python train.py --model="multi-label image tagger" --dataset="made-up waving flags" --train_examples=97500 --image_size=32 --crop_scale_min=0.8 --horizontal_flip=false --translate=0.12 --color_jitter=0.2 --cutout=0.4 --arch="inception" --norm="batchnorm" --hidden_act="relu" --depths=[2, 2, 6, 2] --kernel_size=3 --stem="deep" --widths=[128, 256, 512, 1024] --num_labels=34 --mixing="mixup" --init="small_normal" --optimizer="normuon" --muon_scale="original" --learning_rate=0.013 --momentum=0.95 --nesterov=true --orthogonalizer="newton_schulz_5" --adamw_lr_other_params=0.0023 --max_grad_norm=0.5 --max_steps=2900 --batch_size=256 --epochs=7.6 --lr_schedule="linear" --final_lr_fraction=0.1 --warmup_steps=140 --weight_decay=0.1 --adamw_weight_decay_other_params=0
Rows from block 8 of a small multi-label image tagger, named by matrix and row number. Each number is 128 + 32 x the weight over its row's rms, rounded and kept within 0 to 255. All counts start at 0. Numbers have three digits each.
After each channel's rows are labels from the 100 images, of 14848, where the channel reaches its highest value: "patch colour" is the nearest of a few named colours to the mean colour under the peak. Only what is clearly more common there than usual is listed. The data: made-up waving flags.
# r30: branch 2 reduce pointwise conv (model.blocks.8.r3.0.weight, 128x512x1x1), inputs 256-383

r30.87:109168157125172128117131190119110114146187140163091186114093156092111096173152100089106108136162138128120113112120124117082128135135121121114132078079139079095161127131126088100159101111107124126203148066075119051095141135156111158154129192113129121113162072097213102160114123070053078024100075117109113085096184079111169132178227165155113142120142162098180117122142153119185194095072
patch colour: brown

r30.92:125129157095147113133101174080134139102148123153162118123148108151158139132149114097161141132173106154134095137172103076117133124132107129152108149091142163134080097139117139113108100160138148111145130108162205120138162137113097099103127098208197161105129103099147147088131142131135181203157129089114054129077153120087132099155069143174140103098147168061177106054070140148150110197136
patch colour: green

r30.49:149198072154126135144159150111094112126118173132138114079129115108137109179175127096161107156134200162127127095177142158129172126162129117103064160143098105128148158161087168139118116108137081106072059122084104121143119137119125128137165155156148111095098142083142076159104071168128073099098159117097135115160128056106162161064067172135140155178025075174078146096190128067130117146099
patch colour: purple

r30.117:174120160110077120102117163066149055189136161133120120172163113088147133124073134081091179128141135145130113182138128135116157123141120175183155118089166088092152123111130109181148172082087122156103105130142145126114168126146102143100139138139119151110111156143162127078132241123140170129120176093122076144104099157156103102110181146132097132169177142151084150173111112080136057169129
patch colour: brown

r30.7:124119084114105140127134138149154095140111083168148122104091154175177113117113088096112099074115116111148111134162177094140131097131120140162154116107123097178113150140167068142153136025098095166000147125120141100125074121113133166103148137198146124110164111153108148198145117132068170156104072155125139209109141114105084126154077076211148146091178144162131164150178123164109054163088
patch colour: purple

r30.76:145121128096127120141068169135102193089141164146153093162139116068127073116138159102067144119152129130116082093163099116144076096116070110116148148112117100101141150114128082101097145163119127133093148153121160104143101086070115196142134227165140107144100220114134155036099172074143157130079173116111090123179150096144169090123255125176095158097202067091139057122148083145129100065136
patch colour: black

r30.54:133138150104129114162181154154121112134159101133134120127129120126149143152144104097101084114092206130121124127140128111105054093092117117122111128148157095122064134149112153107178078104107182188122053099066123195103085140119150065169139128192090109089155231159135149072096112084148146136055207154095050122157158181051070131108192106207072148130157097070143110107014122148076128109122
patch colour: black

r30.56:087108057142168111136124125048138129087121106160120127075102124083150165106136142090149111159127186116150134139161133085131127165121124139065109182092174155119127068119119133160183081111095138140148171143183158069147110113157096131068175074069151078090167088111158106071113165100155122156100174113119091130134088141102129123148100126114124172077125137059255132150165088135001125089078
patch colour: black

r30.94:048146117159096148096141156111155164103090126100118138103136102143120125116176160157160143104138140126132105119132116139110149146115124140079077125126130132131125125154112145120093138080135145132129109160079146136175103121073089113091116167120073048101080166154154074169151210111108136049133057132142106105149109096092199129103154132112125107235148201098164086086139144069116106144070
patch colour: purple

r30.70:135076160061139152114172102126139067116150094134129103143108128150111119141162102102135049107214118181099121103133158084163073105122113114135157146099157132131152096119155094157134139113120118128086080161150110105144121113105074178132158094098135173160090061071131110181115192128107179156139115149154165130106117142104141122160062100107127160156168180075024070109140149158173098128201
patch colour: pink

r30.40:110168137112100125094089120139171149163108135127071131084106121139152110148121107105126122122073156149122171119113124088133128103132123131140102102178164097097146143095169082103135159101165145140171191122101126179131164083083121139142172133107121137128122194147128169125071133153135158154127123129116055085086118117110134131101164153105139073203142100128188196122124157079167089098207
patch colour: purple

r30.35:133121124105208138131157161087090148188098140155125129156132125115125097172168122115100155105129166147099119116150153092103138124115136165132115133062090119114099080127130097159135095126086108125110107088114144176165082165056091115070145116141133088133092099121119151176129211147057073184130150117134140061105060140097127112045169181179065133072147100084146117118153120085052173171061
patch colour: black

r30.43:131158161131122115095158150127129125164139077145169080130097105134121134140150116161147063137079172142089171079154105159102123121124111072151140149131118122147104203128129132156133152156112167076147109139100088108179133187146111058087178162107130204137137100155078088118131090174118163204074171133162107107142152120148144066089185120145109094104080146154135213146114116167170091117095
patch colour: blue

r30.63:136120104157132127101151126016098136085171135201187087088123121127135099136154123060139195064105119078079110127088112153101102097106143144116096129102101079143038106105112195094109136081073125076122127140237091178158167123057122134064116095081172096101057085131145155096121098114174113098172125137125233163189147106120066171127115159107111101112172236159147132148078102149031057164112
patch colour: yellow

r30.66:095107154124106119130136154113135176117140117104128132134101121142123131135164144074134122100135098124119166170098118135147120109138072150158109109078144122129121137142105155138154098156114094116093176128132139243207116185113065146141164103103177167175136144103155098083155142158102159093100097066114162124069109088088214115124133154082158153126167078123164175073115146070097232141161
patch colour: blue

r30.18:126034151118073124111124082137133127167125142096132190109152144099173178117120129161156154136109092126115168113102172129137189137189171111109141130122122079140124106088079069080074136111153101066126103108120163164076111070141144094152185091086133159127147108157132137146085131179086120095101117134120096151118144169065131171078124154056099127138142158102142112101072119159055137109064
patch colour: green

r30.4:102184088134205166119144104129147099092114153129144151068113120094073096138135130105096133083215170157110165091140148169115105173191153102092142116165154217076104065148136109157109087095118105217101139111063098144161138150155126134144150154140068153193117098125110119136095175112150131084132081129137086098106078138093149121107133186148148096090123099090142061164136124115144083089130
patch colour: grey

r30.16:122147157144148142118118090099150118095120107144140099150103104142116120062148140107150137149118167163150139121136085158110091111132161144113148090118139133135134141151101148110106125139142158146147103095201192102113146093092088081108146173123184207087145147093089176124126084181164150101132119134109165078168149164143120108097160179118117106111167165069122152059150084087195088126142
patch colour: purple

r30.60:114146098148124117131148082111114107228161142089120083109123113148131137107122161134127143121140099119133141137137090089104107109111135096117152158114115122158092164134108094093104068111150095176128098104117122175125166048110106185149141134127114134112152180119152142105101142101106129155141180109120115169121097167149143074094124128149166095098121000103120144064108102114132179138184
patch colour: purple

r30.11:175166145114084140118205158114058126070152131096121091113084123132116128167141117164102133040102114137140108123151120119122210124131151156160070110102149136162140105133107068162148133141136152153143131075090118176157141145090110141100169162145127086197103161095126099068155084085073100049157151149156088130144049075098108124093136079154136206079084086087127193156144160058134125150056
patch colour: pink